A small image inpainting model, trained from scratch.
Training: 28400 steps, batches of 128.
Rows from block 3 of a small image inpainting model, named by matrix and row number. Each number is 200 + 40 x the weight over its row's rms, rounded and kept within 0 to 999. All counts start at 0. After the name is the row's rms in percent of the matrix's.
After each channel's rows are labels from the 100 images, of 14976, where the channel reaches its highest value: "lies over" is the class under the peak. Only what is clearly more common there than usual is listed. The data: made-up waving flags.
# conv: 3x3 conv (model.enc.1.0.conv.weight, 96x96x3x3, each kernel summed), inputs 0-47

conv.69,089,200,156,251,224,199,214,125,222,166,256,155,127,189,241,249,200,221,204,237,212,205,172,193,153,157,88,138,215,248,262,188,236,193,154,265,226,206,203,140,233,225,125,185,232,145,202,184,221
lies over: pole

conv.5,092,268,176,199,205,154,181,184,218,192,178,139,206,218,163,274,155,215,228,244,98,208,176,167,212,231,178,209,255,223,197,246,187,139,249,175,170,244,196,200,207,237,152,161,280,226,197,188,137
lies over: flag

conv.76,095,151,203,267,193,200,186,189,265,178,223,240,139,193,197,189,249,191,207,169,206,301,177,227,141,207,181,187,191,278,236,147,264,89,224,217,202,201,211,168,255,234,202,179,198,132,196,260,213
lies over: flag

conv.50,117,201,250,194,183,192,121,204,235,254,282,142,176,216,210,175,215,222,213,208,215,203,233,156,168,209,153,193,216,114,191,166,224,190,202,226,190,166,298,202,103,234,202,222,149,152,263,138,212
lies over: flag

conv.20,175,208,170,211,293,173,205,195,241,134,213,247,109,207,134,164,240,247,183,196,233,240,233,236,149,240,204,162,144,219,169,165,263,204,237,186,255,157,199,164,241,224,193,155,220,271,238,260,248
lies over: backdrop

conv.21,097,218,213,218,162,236,287,232,141,262,199,164,183,210,210,160,264,129,202,266,183,203,245,215,227,142,175,218,158,211,221,165,215,108,155,216,184,183,116,223,187,196,181,241,154,222,233,170,232
lies over: emblem

conv.68,102,188,164,178,223,198,188,148,257,286,222,155,79,275,200,206,275,215,305,217,264,286,179,175,157,164,161,210,152,285,197,164,206,151,259,140,160,219,233,157,193,232,218,152,187,202,195,221,168
lies over: pole

conv.70,096,175,293,228,196,239,234,197,224,240,218,316,206,180,183,168,192,193,206,213,216,177,199,294,169,183,210,268,217,204,161,255,209,304,229,217,239,222,198,152,191,194,220,295,181,219,286,196,149
lies over: flag

conv.4,109,219,177,188,171,173,224,177,303,257,185,200,206,191,252,232,209,200,181,181,231,254,173,167,206,181,219,192,165,108,188,239,199,248,237,133,282,253,147,199,162,126,164,205,188,207,187,274,149
lies over: emblem

conv.32,084,173,271,239,193,139,182,179,212,265,293,158,139,205,182,177,189,175,186,227,200,235,262,159,166,215,240,206,187,141,197,182,200,185,182,171,244,216,318,252,229,153,213,202,111,196,241,166,141
lies over: flag

conv.67,105,256,198,227,232,208,179,171,131,166,240,203,171,187,270,162,189,104,239,200,139,213,197,262,154,207,211,213,291,213,238,215,176,206,201,248,197,196,245,207,283,179,203,212,197,222,223,122,140
lies over: flag